python train.py --arch="unet" --model="spectrogram enhancement model" --dataset="synthesised sound scenes: up to three everyday sounds over a background" --train_examples=26041 --n_mels=64 --hop_length=160 --input="log_mel" --win_length=512 --task="enhancement" --loss="l1" --norm="batchnorm" --activation="silu" --pixel_unshuffle=2 --widths=[96, 96, 192, 384] --blocks_per_level=2 --block="plain" --attention=false --upsampling="pixel_shuffle" --init="kaiming_normal" --optimizer="adamw" --lr=0.0011 --beta1=0.9 --beta2=0.95 --eps=1e-06 --ema_decay=0.995 --steps=16900 --batch_size=128 --epochs=83.1 --lr_schedule="cosine" --final_lr_fraction=0 --warmup_steps=840 --weight_decay=0.2
Rows from block 9, named by matrix and row number. Each number is 200 + 20 x the weight over its row's rms, rounded and kept within 0 to 999. All counts start at 0.
# conv: 3x3 conv (model.decb.0.1.conv.weight, 192x192x3x3), inputs 112-139, a 3x3 kernel for each
conv.11,172,217,221,185,213,196,197,198,176,204,224,220,198,205,219,200,212,224,215,198,175,232,217,191,224,202,185,195,195,192,211,199,173,208,209,200,186,192,205,194,194,199,224,200,198,233,168,154,243,222,225,201,223,232,220,209,163,229,220,210,191,176,199,176,182,200,194,176,160,247,218,187,194,203,168,228,207,189,224,214,195,210,202,199,198,192,209,188,193,199,184,182,186,211,185,185,217,197,187,210,221,226,176,196,204,190,202,214,204,209,204,213,208,192,219,223,189,170,199,208,191,199,213,202,208,200,178,197,204,200,192,184,206,219,201,174,190,202,176,179,174,235,207,181,183,165,172,206,190,169,183,173,183,198,156,153,196,174,179,202,198,201,202,196,193,204,203,196,204,201,205,203,220,213,187,186,179,222,241,257,219,193,156,202,174,158,214,201,203,192,217,235,178,197,198,218,222,209,192,194,216,181,177,188,209,194,179,185,217,170,227,194,164,187,207,177,218,212,179,224,207,174,233,196,176,205,195,191,208,204,199,214,204,194,205,227,197,192,225,213,195,221,205,197,206,222,174,179,182,211,176,178
conv.12,238,239,218,229,228,213,215,219,206,157,165,145,166,174,168,202,215,217,198,188,174,230,217,212,235,230,218,228,246,224,206,213,204,192,201,202,201,198,175,210,211,196,204,212,188,180,179,194,197,188,213,212,206,221,185,188,184,164,174,172,209,210,208,189,195,180,188,192,165,203,197,180,207,184,215,185,168,191,210,179,218,228,223,224,195,182,199,204,195,202,209,206,224,195,198,220,197,194,212,194,202,215,193,195,199,196,194,200,221,236,224,237,250,244,220,229,227,192,186,188,194,184,199,215,210,217,194,203,222,191,208,216,162,176,185,207,196,199,211,203,215,214,212,208,200,187,219,216,202,221,182,179,221,171,179,160,185,184,169,189,191,179,152,156,138,157,171,153,186,190,183,166,172,174,165,176,164,166,174,189,209,206,197,226,225,209,224,231,218,209,214,229,207,206,228,213,202,239,186,181,203,175,186,226,207,197,234,193,211,216,202,211,220,202,205,228,239,233,245,210,208,237,219,210,236,163,157,140,170,174,158,193,198,189,204,196,201,202,204,211,214,207,207,224,204,193,197,199,185,204,193,180
conv.13,214,239,224,208,203,192,186,189,180,163,186,205,196,198,190,200,192,179,212,213,201,176,186,176,210,200,207,221,207,208,226,196,204,202,183,184,198,213,213,182,194,181,208,197,181,181,200,208,203,232,228,193,191,192,188,183,192,179,192,220,181,217,233,165,168,175,175,179,179,189,200,197,182,185,194,196,197,221,199,196,193,191,214,209,182,205,198,177,177,177,218,194,189,180,181,163,196,199,207,239,233,225,194,193,196,201,207,203,215,217,198,216,197,173,207,193,164,177,204,180,181,202,190,196,195,186,231,226,239,211,210,210,217,228,224,207,207,185,166,172,170,196,198,198,164,161,147,224,208,195,230,199,202,191,200,208,202,210,209,199,178,178,198,212,207,210,212,203,200,200,200,185,180,199,250,218,223,248,202,190,224,204,189,212,215,218,214,217,191,209,196,171,189,184,146,221,216,203,214,201,183,185,167,153,185,170,152,180,195,169,198,192,200,183,190,204,216,212,209,238,206,201,237,218,208,195,193,206,203,221,218,212,213,205,172,202,207,171,208,216,174,204,195,211,203,196,153,179,164,191,203,212
conv.14,239,253,226,223,230,212,213,213,205,173,183,185,194,192,197,212,193,190,180,197,200,207,205,211,190,215,215,206,233,216,189,199,185,202,212,192,209,219,231,172,190,178,227,216,197,178,216,221,191,240,249,189,209,217,169,185,202,180,211,242,190,213,206,193,192,204,163,166,178,188,197,197,187,201,201,181,197,209,191,211,222,202,228,211,195,212,228,180,186,168,194,182,183,169,170,145,216,205,183,206,220,216,188,205,198,192,217,229,217,216,229,204,210,224,209,214,220,186,193,181,164,173,196,172,196,218,173,206,198,197,213,211,186,205,199,226,209,213,155,171,155,216,223,201,159,158,150,226,211,198,207,186,182,194,214,210,199,213,204,192,195,196,205,208,204,206,196,203,197,188,207,215,201,201,220,193,208,217,160,204,184,207,204,187,199,190,210,218,198,175,216,204,176,196,152,211,237,195,182,197,195,170,174,176,206,208,183,174,184,178,208,215,198,207,214,220,175,208,214,196,221,218,232,233,221,200,200,207,194,209,208,212,209,220,173,189,199,180,182,212,178,179,210,216,209,205,155,168,157,208,220,190
conv.15,218,213,193,219,212,189,244,233,199,195,208,206,190,196,194,193,202,193,229,213,204,208,204,181,177,191,191,181,161,190,177,145,180,207,171,220,217,215,199,214,208,201,201,173,159,198,228,216,213,207,215,192,153,170,204,217,215,227,212,225,183,175,193,195,206,201,201,213,205,189,225,207,195,202,221,174,163,197,202,201,206,185,219,190,188,203,190,186,212,217,201,201,196,201,203,202,172,176,164,234,206,195,225,194,195,207,194,202,229,206,210,195,188,174,201,181,184,201,223,220,196,196,192,186,201,205,221,199,210,206,182,220,205,187,202,204,191,200,212,188,184,163,157,142,193,201,207,152,157,166,200,185,207,225,217,203,222,195,181,215,173,190,203,199,198,204,212,198,209,209,211,194,182,193,199,166,180,228,160,167,228,235,192,240,227,180,229,224,178,186,192,201,187,190,184,175,179,183,220,204,208,195,193,203,161,154,153,188,197,211,168,162,176,204,209,215,184,206,255,217,211,266,202,191,238,197,202,191,214,198,199,202,211,204,182,225,193,163,222,193,153,231,212,194,195,203,185,206,200,166,200,208
conv.16,216,192,156,223,190,174,212,193,182,202,194,176,173,184,186,172,184,193,189,199,198,172,201,223,210,219,211,224,202,173,236,230,209,241,226,205,168,210,221,183,204,229,164,186,201,153,188,221,203,215,208,215,220,203,188,193,209,214,196,191,199,185,177,199,186,179,192,193,188,205,198,209,164,178,195,175,197,217,189,216,237,186,195,207,197,200,197,189,180,176,186,203,190,192,202,189,236,225,207,197,207,229,202,180,200,212,194,189,247,217,184,235,208,177,226,206,183,235,211,176,226,205,166,211,200,175,225,190,177,218,167,155,221,194,178,187,202,194,213,227,211,207,222,218,187,204,216,172,186,201,189,214,234,168,196,195,152,188,208,161,191,202,181,187,219,173,184,217,182,184,207,227,191,198,202,194,203,180,182,225,158,194,208,164,199,210,205,196,162,226,215,217,209,215,208,203,191,159,169,175,167,186,194,174,206,211,188,183,195,189,205,200,172,221,208,164,231,230,202,219,224,216,238,229,211,175,201,225,165,190,222,173,192,206,220,177,161,206,183,165,180,178,180,194,187,201,205,200,211,212,213,227
conv.17,199,212,207,204,212,203,206,211,194,190,209,179,200,190,177,189,187,176,184,199,174,181,200,169,172,196,196,171,152,155,209,208,193,198,180,183,190,190,174,198,166,172,217,207,208,211,183,175,208,167,158,198,172,162,178,187,179,178,194,193,180,176,196,204,201,203,203,210,200,178,186,179,163,162,154,197,191,151,205,196,165,210,203,214,204,192,208,206,189,194,227,219,226,217,219,218,219,220,211,165,140,167,185,170,180,201,195,206,184,196,205,195,209,223,214,210,218,157,112,157,184,157,195,206,185,200,173,189,228,156,197,235,176,206,231,192,184,211,178,161,194,219,206,211,206,203,194,197,185,175,182,182,170,184,235,211,162,189,181,180,188,164,197,207,198,206,207,195,206,194,194,174,219,228,191,187,199,189,196,175,177,215,200,163,212,184,199,205,194,157,191,199,193,213,197,156,185,176,225,226,233,192,174,190,229,211,216,191,203,187,187,196,191,194,212,211,194,173,165,216,190,196,192,173,179,200,203,196,199,207,191,198,194,183,192,213,195,201,235,201,195,201,170,220,198,212,198,179,214,200,191,222
conv.18,182,179,178,186,189,192,198,211,207,209,171,182,216,194,203,202,198,202,195,201,188,196,201,209,203,193,201,195,209,200,219,234,229,196,226,227,161,169,217,204,182,214,238,211,171,227,176,170,216,178,209,182,187,215,206,189,174,171,178,198,171,201,225,182,191,177,234,216,208,200,198,174,204,198,171,220,210,169,212,217,194,188,182,194,215,205,193,233,216,212,183,197,216,220,206,205,246,214,170,203,210,217,187,190,212,194,192,203,199,218,209,207,227,219,202,217,219,199,188,171,226,218,191,210,217,188,193,200,190,210,201,195,216,211,205,189,189,199,222,185,164,252,204,163,202,189,189,223,207,168,222,198,177,201,187,200,202,192,217,171,171,211,193,182,211,195,189,205,169,179,200,188,195,190,234,203,210,203,183,220,233,224,231,205,211,208,192,191,173,160,178,148,194,219,187,257,229,152,155,164,177,222,216,189,243,212,154,219,197,194,241,183,159,247,206,193,179,196,200,190,200,208,185,197,202,201,195,210,185,182,213,182,184,207,207,188,210,212,187,197,218,204,187,180,204,245,198,184,197,240,194,168
conv.19,240,222,202,201,200,200,208,218,224,180,188,172,212,221,204,204,206,193,196,200,188,210,199,186,185,203,191,158,168,191,182,172,179,186,185,175,201,189,190,219,199,201,188,150,178,162,215,209,196,204,196,221,183,187,131,180,226,173,205,210,216,209,178,196,207,211,200,222,225,177,194,191,222,213,212,227,207,222,171,165,170,208,223,197,187,193,200,197,199,211,191,186,174,213,211,199,211,207,211,203,192,209,195,169,172,191,192,198,217,220,205,217,206,211,201,193,202,224,208,187,208,207,190,225,228,223,231,238,236,218,219,225,201,211,218,184,167,176,183,181,202,172,171,182,194,187,166,205,187,173,211,193,212,215,228,215,228,224,218,194,211,201,201,212,207,192,193,185,188,185,192,248,235,221,242,209,247,217,155,221,164,205,205,220,224,192,223,206,165,199,217,227,199,185,164,167,152,182,231,210,197,217,218,223,189,181,184,194,177,194,197,165,182,219,213,232,157,167,199,178,199,228,175,191,212,201,223,213,210,212,193,208,200,202,185,179,195,166,149,167,163,163,178,176,183,193,174,200,192,204,197,195
conv.20,171,179,179,182,203,190,225,234,222,189,193,213,197,189,194,196,184,185,188,204,219,226,203,214,193,189,213,179,197,186,197,198,179,235,243,226,178,186,187,190,193,167,193,185,186,219,194,189,207,215,213,185,192,195,174,173,184,199,207,200,170,196,176,231,207,215,198,200,208,207,219,205,235,223,261,181,170,227,174,168,209,187,220,236,184,211,233,180,199,197,222,198,199,207,189,200,191,184,180,195,228,217,200,195,189,192,201,211,175,195,197,166,178,186,171,190,212,205,228,255,195,208,224,174,192,175,186,205,219,192,199,203,167,170,168,212,221,213,214,202,198,183,167,160,218,208,214,177,171,178,213,196,199,181,190,201,205,201,227,184,174,199,207,204,207,210,194,197,189,190,204,200,205,164,206,201,213,212,160,189,250,251,236,255,204,180,203,187,191,155,172,180,227,181,153,165,188,205,212,207,203,194,193,189,164,169,167,210,194,188,162,161,165,229,213,225,166,191,225,216,204,212,197,205,207,211,211,212,218,196,191,192,188,198,165,195,224,156,171,206,174,174,183,214,208,201,225,212,195,186,198,171
conv.21,183,175,193,209,205,214,217,214,219,181,198,183,191,194,188,188,185,185,194,201,197,176,200,199,186,206,212,217,186,192,250,222,216,231,198,208,205,214,217,193,200,214,199,191,209,209,208,184,205,198,175,192,176,173,176,191,187,182,181,185,164,186,190,195,208,226,184,206,227,162,174,199,177,174,147,166,151,152,195,199,201,149,131,117,170,153,133,178,163,148,212,202,215,190,178,179,186,177,176,188,185,179,192,181,196,188,182,184,173,175,176,195,195,192,183,185,186,151,124,124,180,156,132,191,178,161,184,163,170,206,178,192,199,191,190,205,194,197,193,190,199,207,206,201,206,203,191,225,210,195,216,204,189,183,200,195,194,218,217,178,187,205,201,212,194,204,213,203,205,201,189,185,198,190,203,216,196,196,194,195,214,218,182,195,206,175,188,194,182,184,185,197,200,197,197,194,185,166,223,195,204,223,194,205,228,211,203,189,185,206,201,192,186,217,182,192,209,182,182,207,182,183,209,180,178,201,217,213,197,207,205,191,187,188,191,194,188,212,219,212,225,233,227,211,210,240,191,186,224,187,188,207
conv.22,187,194,207,206,210,220,202,206,221,202,211,204,200,196,193,187,193,185,179,182,193,182,179,195,197,210,221,215,202,189,221,208,197,211,197,194,190,186,201,181,183,193,199,176,176,217,218,204,224,214,202,210,203,203,192,199,184,179,189,176,187,194,187,186,200,209,181,199,212,179,193,203,184,170,172,178,159,161,211,201,199,149,136,128,162,157,148,171,169,154,204,181,194,197,182,181,188,181,179,189,182,184,190,193,199,180,185,188,191,200,209,187,200,203,181,195,192,142,139,137,156,153,147,180,176,158,181,168,177,197,183,183,204,184,181,202,199,211,203,209,213,206,200,208,216,193,197,221,194,193,201,179,176,202,215,218,193,204,209,170,172,190,225,218,212,210,205,198,207,193,191,202,208,205,208,214,210,207,178,188,198,192,194,201,204,203,186,189,188,188,180,192,201,189,186,192,178,168,215,195,198,219,210,204,215,199,193,208,200,208,230,214,221,222,200,205,211,189,173,219,200,182,212,193,172,220,226,224,208,206,201,200,189,195,188,173,161,211,202,187,217,205,201,193,186,206,183,191,195,176,174,180
conv.23,209,237,208,218,231,212,187,218,206,202,205,198,179,185,185,196,176,192,180,194,208,191,205,214,207,209,213,183,221,183,203,235,200,190,225,179,209,223,226,187,186,168,216,213,198,180,205,225,199,232,225,204,215,206,193,192,203,171,187,190,230,229,190,205,207,212,193,172,174,191,174,186,154,169,160,216,236,219,229,243,225,215,182,183,211,209,224,202,175,180,211,208,208,173,168,151,193,179,190,177,196,211,195,201,215,223,223,223,181,192,225,190,209,233,187,192,220,194,183,162,199,195,204,213,196,210,181,193,209,202,214,224,189,212,206,189,192,195,156,161,166,206,217,220,168,174,144,195,200,181,205,204,185,166,192,193,177,211,195,207,226,212,185,196,216,188,194,219,177,173,198,170,172,175,202,215,205,212,228,234,160,198,229,175,199,214,168,205,202,199,207,195,184,216,175,151,168,163,187,204,202,181,177,165,199,198,191,171,186,179,196,205,191,187,177,186,160,215,183,166,211,184,201,240,198,176,195,206,186,201,214,179,190,202,214,195,190,203,168,183,203,162,198,235,232,228,193,182,156,216,186,187
conv.24,279,239,194,227,219,196,194,198,175,131,155,195,131,159,205,190,190,195,215,193,197,222,212,198,218,198,193,241,238,170,229,236,189,215,191,166,182,180,234,188,181,236,202,197,206,194,197,215,201,187,197,217,174,178,143,160,174,168,177,182,203,199,179,184,180,174,184,214,203,167,210,207,194,182,195,207,179,220,190,194,230,181,180,162,174,171,179,180,188,211,192,205,213,197,208,208,216,211,223,167,184,203,163,193,178,212,220,203,258,249,238,231,210,206,199,175,189,195,179,173,160,159,162,188,192,211,182,219,182,208,222,193,180,196,182,196,208,225,211,198,220,203,213,214,189,162,184,202,201,203,210,213,215,172,194,174,201,196,185,209,192,192,180,186,197,185,199,216,199,209,206,187,137,201,184,184,214,167,174,171,227,214,192,203,189,147,239,196,165,201,170,166,190,169,168,214,207,195,175,173,207,193,179,226,210,213,233,204,205,200,200,201,201,226,206,200,205,204,197,201,197,199,198,195,184,168,174,195,190,197,209,215,205,205,169,203,161,196,209,184,212,214,201,188,218,224,189,207,210,207,219,211
conv.25,197,199,211,200,187,204,205,192,191,185,201,204,196,210,201,198,229,205,228,200,198,194,187,183,199,212,195,190,147,176,208,182,199,185,182,207,176,187,183,180,199,174,217,210,203,227,217,220,192,186,205,198,188,212,213,206,185,228,202,184,208,211,205,217,187,201,201,203,180,244,244,212,207,219,246,181,173,210,204,191,227,174,217,235,176,194,211,179,184,188,194,188,205,170,183,186,206,199,202,224,217,194,197,184,189,217,206,198,191,180,185,199,181,189,206,180,179,182,223,255,194,224,244,191,210,214,193,184,192,208,195,196,222,204,193,187,196,197,146,161,148,211,204,186,142,156,208,189,185,201,181,178,213,208,183,188,207,184,201,175,190,215,188,197,196,195,193,191,194,214,210,191,211,186,214,190,206,198,164,225,229,193,169,227,204,180,221,203,194,189,203,176,181,191,180,212,232,191,208,201,222,183,177,195,188,185,193,172,186,164,185,185,200,196,202,210,224,200,237,231,209,233,212,200,229,214,192,179,208,199,195,208,221,215,178,182,202,193,199,189,191,219,192,200,195,207,161,188,166,217,205,191
conv.26,207,196,191,203,184,183,246,224,213,190,201,198,197,198,183,202,201,185,202,220,220,196,218,215,195,212,216,178,179,201,228,218,215,214,209,198,178,197,197,206,206,203,216,193,190,176,202,207,183,199,186,219,198,202,184,202,226,212,221,224,168,152,144,183,200,197,213,224,219,221,214,196,263,245,242,236,212,205,177,160,163,207,211,200,227,209,206,215,212,206,173,176,173,239,224,208,233,223,201,220,223,201,206,195,193,202,204,209,172,165,193,186,183,185,202,194,218,214,222,225,218,211,201,211,213,208,224,221,216,200,177,163,217,182,162,183,189,188,204,191,185,224,200,172,200,179,171,209,173,154,195,176,181,215,218,202,193,200,207,204,224,216,203,205,197,193,199,193,206,209,203,242,230,233,186,185,204,167,153,188,178,215,213,195,202,196,199,193,179,201,193,177,205,178,157,243,215,193,193,199,183,220,205,199,218,209,170,194,175,170,205,166,160,176,169,163,158,171,194,193,196,212,190,177,174,213,212,204,209,216,203,205,208,201,209,209,194,214,215,205,194,191,195,163,178,179,225,202,198,246,221,212
conv.27,209,175,172,188,195,192,207,201,197,240,229,195,204,205,196,199,185,183,195,192,198,208,190,204,196,201,213,180,181,178,205,212,206,184,187,175,216,203,190,201,199,201,186,174,169,224,203,158,184,175,166,210,192,197,184,187,153,174,199,196,184,197,206,213,207,211,210,211,205,187,183,172,214,207,164,219,206,193,198,227,203,217,179,154,240,216,216,229,224,232,161,178,190,189,189,176,207,200,185,194,173,179,206,198,170,230,227,233,200,194,202,198,203,209,181,193,200,232,196,167,210,187,191,227,221,214,212,218,209,214,225,205,177,192,193,230,200,204,210,202,211,213,207,200,196,203,190,210,208,172,216,215,185,206,207,186,189,180,190,195,202,188,202,195,192,196,190,188,209,201,190,194,191,182,201,217,218,188,222,186,149,182,189,209,188,183,212,170,169,204,207,260,206,203,181,201,203,211,184,200,214,214,217,247,225,220,213,193,195,214,217,194,172,235,221,207,176,191,191,182,211,190,209,223,199,203,204,200,199,190,190,209,196,188,244,201,189,236,222,216,221,215,212,201,210,201,204,205,211,210,179,168
conv.28,178,214,216,206,222,223,185,183,190,180,172,201,197,186,198,193,185,187,190,201,189,183,203,181,205,217,205,236,206,197,239,210,197,210,197,185,163,174,208,221,206,187,244,190,143,205,159,167,180,181,187,216,235,215,239,188,182,212,177,179,202,188,193,185,197,212,200,197,190,225,207,160,244,210,175,210,166,154,228,214,192,195,206,210,188,217,218,164,181,193,170,186,185,197,205,173,232,207,159,190,209,196,227,231,222,188,209,206,170,195,213,173,179,199,195,189,212,187,212,238,180,198,207,174,187,200,168,176,190,193,196,203,184,182,186,190,184,213,232,221,187,259,209,153,205,215,170,237,206,152,197,192,183,188,172,196,214,197,190,212,181,168,195,200,201,210,199,187,219,213,207,164,171,198,197,201,208,195,191,168,212,202,203,197,195,184,237,255,217,185,181,207,192,160,149,241,203,195,203,209,199,220,212,165,258,203,141,208,195,166,251,195,177,188,193,210,189,191,186,215,190,180,234,222,190,192,174,190,219,195,189,227,214,202,184,204,187,179,213,195,179,204,198,174,189,195,218,207,178,245,192,156
conv.29,180,179,159,184,191,178,222,235,220,211,223,209,203,207,202,197,193,194,182,179,185,199,188,189,199,196,184,222,209,205,214,212,197,201,219,204,192,189,199,193,197,204,224,228,219,180,193,202,171,182,187,197,195,183,188,191,176,214,203,195,222,225,214,209,188,190,235,199,195,198,165,164,153,181,154,182,195,184,193,217,204,194,192,184,184,177,178,183,179,193,193,197,212,172,181,185,199,186,198,204,188,195,214,191,198,202,172,192,213,192,188,206,199,198,217,220,216,224,230,214,193,179,184,160,141,162,190,171,179,207,214,212,229,255,260,192,190,203,199,195,205,203,196,202,204,213,187,194,216,201,198,217,199,196,213,201,210,218,206,220,229,211,205,221,224,202,211,210,181,192,210,173,198,190,181,222,205,200,248,225,162,172,181,192,213,227,210,220,223,197,202,200,191,197,203,189,213,214,199,201,216,188,194,199,202,202,211,194,197,179,197,215,204,196,204,196,194,208,179,195,206,196,204,225,210,213,219,218,202,215,210,181,195,203,199,187,168,189,194,176,184,195,184,197,192,185,170,182,172,180,183,194
conv.30,238,211,194,216,188,175,191,153,143,174,178,182,186,189,187,193,200,187,220,220,214,182,188,181,209,209,207,211,215,216,195,208,206,198,213,205,195,187,180,178,167,148,224,217,207,196,200,216,188,187,201,189,196,209,204,206,201,215,214,207,190,194,190,217,213,187,214,198,183,225,203,177,173,154,163,191,159,208,222,211,213,195,193,204,197,196,212,185,173,182,219,208,204,218,217,213,175,169,180,203,204,208,205,193,193,220,194,215,204,200,216,202,197,211,206,207,206,203,202,208,201,204,222,154,153,181,200,198,204,202,204,207,164,162,160,181,189,193,177,183,199,208,200,214,164,167,180,197,201,213,211,215,234,179,177,166,198,197,187,227,229,208,188,197,210,188,200,208,185,208,206,154,146,156,170,173,169,247,262,245,215,213,219,201,208,211,176,185,199,176,176,181,206,208,214,207,212,223,206,211,218,180,172,195,182,172,190,216,220,212,203,189,186,197,213,218,192,183,208,216,192,228,209,193,227,193,207,202,197,208,201,194,206,204,194,178,172,189,177,164,188,177,164,227,227,216,193,205,189,182,172,162
conv.31,156,172,171,179,193,196,205,210,206,200,199,202,216,208,205,200,198,190,204,198,189,189,190,189,205,215,215,195,205,189,225,220,216,192,192,200,187,201,199,190,200,190,190,185,174,202,182,171,225,212,214,232,228,221,197,207,194,176,200,199,182,196,204,190,186,192,186,187,181,212,224,209,186,191,193,170,176,185,194,180,194,204,208,220,195,199,197,186,181,178,182,175,183,191,179,184,215,213,211,226,230,218,197,208,207,181,182,178,188,200,177,181,180,161,142,142,136,197,206,212,213,212,205,206,198,191,200,198,201,203,198,196,185,179,176,201,205,203,167,163,167,199,179,172,171,167,168,219,194,197,218,199,212,196,196,205,208,208,221,171,175,181,214,208,205,225,216,223,208,207,201,197,206,199,234,224,209,202,166,179,204,194,185,211,207,198,217,217,202,221,215,220,198,189,187,229,219,212,206,195,208,185,187,194,202,201,203,174,177,168,203,187,182,190,184,193,187,199,193,195,191,189,206,202,197,207,212,209,200,205,205,190,195,188,213,205,230,216,215,224,211,207,222,210,198,205,182,172,171,205,192,192
conv.32,217,239,231,211,225,210,218,233,219,181,179,193,204,200,196,210,205,204,190,203,198,179,201,198,185,194,196,203,218,239,184,205,223,138,155,180,203,198,202,221,213,199,186,175,191,208,239,217,217,237,226,211,204,195,160,208,226,186,239,237,191,226,217,191,194,191,251,232,218,210,202,198,227,225,207,190,206,191,219,212,197,216,214,216,208,207,198,186,189,181,209,192,189,226,192,171,230,206,196,181,181,180,169,182,184,184,200,193,194,207,188,222,223,205,179,175,163,217,201,198,235,229,225,213,199,169,199,197,194,193,190,190,186,192,185,197,178,201,212,205,205,214,203,204,208,210,192,221,208,201,198,188,180,218,205,211,196,199,202,196,198,199,186,201,198,193,201,187,206,217,214,241,249,236,235,219,207,194,160,177,165,178,147,186,217,191,191,196,190,191,166,180,216,181,178,245,222,220,191,181,185,235,213,201,225,205,206,188,149,149,184,187,195,219,206,211,179,191,219,182,175,195,180,174,196,195,196,190,199,199,196,222,217,208,183,180,195,190,177,186,180,169,172,167,166,173,208,189,192,193,198,206
conv.33,217,193,202,197,179,209,189,172,216,205,215,205,200,220,199,203,230,212,211,196,198,220,199,184,208,210,195,196,185,182,201,218,192,174,194,193,170,181,188,187,192,177,231,209,203,146,163,219,190,192,204,215,219,213,208,176,208,195,184,196,225,228,188,189,199,195,201,190,182,235,200,186,194,201,194,230,208,195,203,198,225,184,194,202,209,221,205,208,223,217,181,204,224,168,175,184,206,191,194,200,201,178,191,204,173,221,225,197,182,191,190,223,225,226,213,201,184,179,192,190,216,215,208,202,207,212,209,228,209,206,206,191,214,220,217,182,195,189,156,165,154,230,202,195,156,185,174,200,203,187,200,188,207,205,184,172,203,196,180,201,220,211,194,201,182,180,194,184,191,213,209,209,221,209,199,230,213,189,210,225,187,164,172,207,196,186,192,213,188,218,228,215,193,210,227,183,170,163,157,188,210,185,197,213,199,207,202,174,168,163,232,195,190,215,205,214,208,213,185,197,204,188,171,198,192,199,208,188,192,196,195,207,226,211,223,218,187,205,184,191,207,165,183,200,215,222,189,195,172,245,203,176
conv.34,214,227,199,220,230,205,230,240,211,192,145,196,198,168,207,208,200,215,207,208,161,203,225,194,210,239,203,210,213,218,193,181,186,185,173,181,208,186,186,226,207,195,242,217,211,205,143,142,214,178,168,241,237,210,183,145,188,198,162,188,207,224,213,203,199,192,187,183,174,175,187,169,197,235,198,192,218,195,209,214,217,211,224,227,174,182,191,203,198,201,159,176,167,171,182,177,223,225,216,233,220,238,225,226,232,204,201,197,174,181,183,186,198,186,175,180,176,202,177,176,189,158,159,194,171,177,175,218,229,196,226,226,180,192,204,197,188,198,187,199,201,201,200,198,207,227,220,205,198,205,203,186,192,205,191,168,214,182,174,196,167,171,176,182,188,181,189,199,189,192,195,214,171,184,221,171,207,194,136,176,214,247,201,223,245,207,211,223,194,199,234,210,197,224,180,213,225,196,184,208,216,191,209,204,204,237,233,198,178,196,206,192,200,202,188,200,186,198,201,190,192,192,200,188,186,164,147,151,169,161,167,185,193,187,212,244,273,207,222,240,194,200,217,175,181,227,164,178,202,205,218,232
conv.35,249,221,206,215,199,210,200,201,220,197,202,195,187,199,187,190,183,189,177,183,220,209,183,214,197,198,230,193,174,199,217,203,220,200,175,184,201,190,183,196,208,190,171,174,163,186,193,166,228,201,199,210,177,185,185,203,211,193,209,207,210,212,200,213,192,173,197,188,196,186,171,179,200,200,220,202,209,242,176,192,219,222,245,205,232,226,228,216,205,204,211,207,204,198,167,176,189,173,185,209,211,210,202,202,176,239,213,217,217,210,218,207,211,242,200,215,230,231,211,174,210,208,189,217,217,206,219,230,198,193,210,195,179,181,171,207,202,207,193,191,203,156,159,167,192,183,202,180,174,182,230,217,220,202,223,222,194,197,195,186,188,196,201,200,208,189,196,193,186,185,189,228,212,191,214,226,200,201,192,186,218,229,226,236,202,182,217,168,162,221,235,202,210,208,158,174,190,169,196,198,191,209,203,207,167,151,164,181,180,209,173,195,193,226,220,214,189,199,234,200,214,233,188,215,227,206,215,216,189,198,195,190,198,200,196,180,199,206,182,204,219,192,193,210,193,199,183,184,185,176,176,185
conv.36,178,210,206,188,202,192,190,188,173,195,192,195,196,191,208,182,187,210,211,182,170,209,186,166,219,201,197,213,197,192,203,202,194,170,156,188,224,204,198,180,178,179,209,199,215,188,160,157,220,190,182,198,198,193,254,223,172,226,230,203,196,219,199,189,183,197,194,192,195,192,190,199,192,185,193,179,189,189,197,192,201,192,196,199,206,213,213,181,191,192,182,172,193,158,163,177,196,205,209,237,232,206,212,215,216,223,222,201,182,167,178,203,183,170,204,171,151,174,192,214,217,219,216,201,189,195,201,249,256,202,219,231,234,243,223,201,213,212,152,179,178,196,205,202,167,160,180,189,170,195,189,185,185,230,188,163,227,182,176,216,157,191,214,200,201,223,209,206,192,196,188,178,199,209,220,215,202,193,183,163,245,213,166,225,205,164,200,211,193,185,221,211,162,197,208,203,226,224,204,197,213,191,171,180,197,193,196,162,196,190,190,225,229,189,197,185,205,195,206,197,211,212,198,210,229,212,196,179,212,197,192,191,185,186,210,231,200,191,220,174,187,200,164,193,200,213,149,203,173,190,232,232
conv.37,137,171,219,169,196,206,189,202,216,191,181,215,197,201,214,193,215,218,221,226,211,181,206,191,195,194,174,180,190,179,200,197,167,217,225,198,171,185,213,174,188,196,215,203,183,220,201,211,173,172,192,193,212,199,218,186,167,221,198,206,206,188,213,182,203,215,196,180,185,233,204,200,234,211,179,211,185,137,222,218,197,174,160,168,200,177,184,202,188,194,177,207,190,189,192,194,218,192,172,192,226,235,172,204,208,188,198,220,182,184,174,211,223,214,196,212,225,205,213,228,210,188,191,215,205,205,204,200,183,181,219,194,151,198,184,194,209,222,183,192,191,236,200,178,172,172,147,215,195,134,189,200,180,191,171,185,184,184,171,194,212,168,213,200,218,207,203,204,187,202,196,225,206,202,202,201,167,174,229,173,196,191,221,193,181,190,197,183,160,200,188,185,178,172,175,217,181,199,195,222,210,179,188,177,231,221,196,186,204,183,240,200,166,202,207,202,224,206,170,184,210,152,197,199,150,212,202,211,185,192,200,184,189,185,216,226,208,214,206,176,215,191,155,188,212,217,158,171,174,226,191,172
conv.38,217,220,208,209,197,194,198,195,194,215,207,187,225,202,186,206,195,188,219,202,193,228,218,209,214,200,188,188,213,203,192,219,227,245,267,269,199,201,183,171,164,152,188,199,187,160,157,170,184,184,196,198,201,207,199,199,185,214,235,212,244,263,248,189,178,186,209,196,211,237,221,211,190,199,245,163,156,217,187,168,245,179,176,193,174,174,180,199,185,182,191,186,199,191,188,194,187,181,206,183,168,174,175,177,200,193,206,217,184,208,219,188,211,217,201,207,215,191,195,208,194,197,215,210,205,231,186,194,204,166,193,202,181,206,213,216,208,189,181,186,174,186,194,200,171,167,200,191,189,224,200,182,220,232,222,201,225,205,173,202,194,169,206,209,171,195,193,168,181,171,159,172,189,199,182,183,193,196,197,183,200,202,209,202,192,204,207,214,232,192,201,215,195,189,202,198,192,202,194,215,229,171,185,222,215,227,260,198,200,197,204,206,235,209,213,244,200,203,255,182,189,252,184,201,251,214,203,177,216,202,175,185,178,156,193,199,208,185,192,196,188,178,183,208,195,174,201,184,163,208,204,198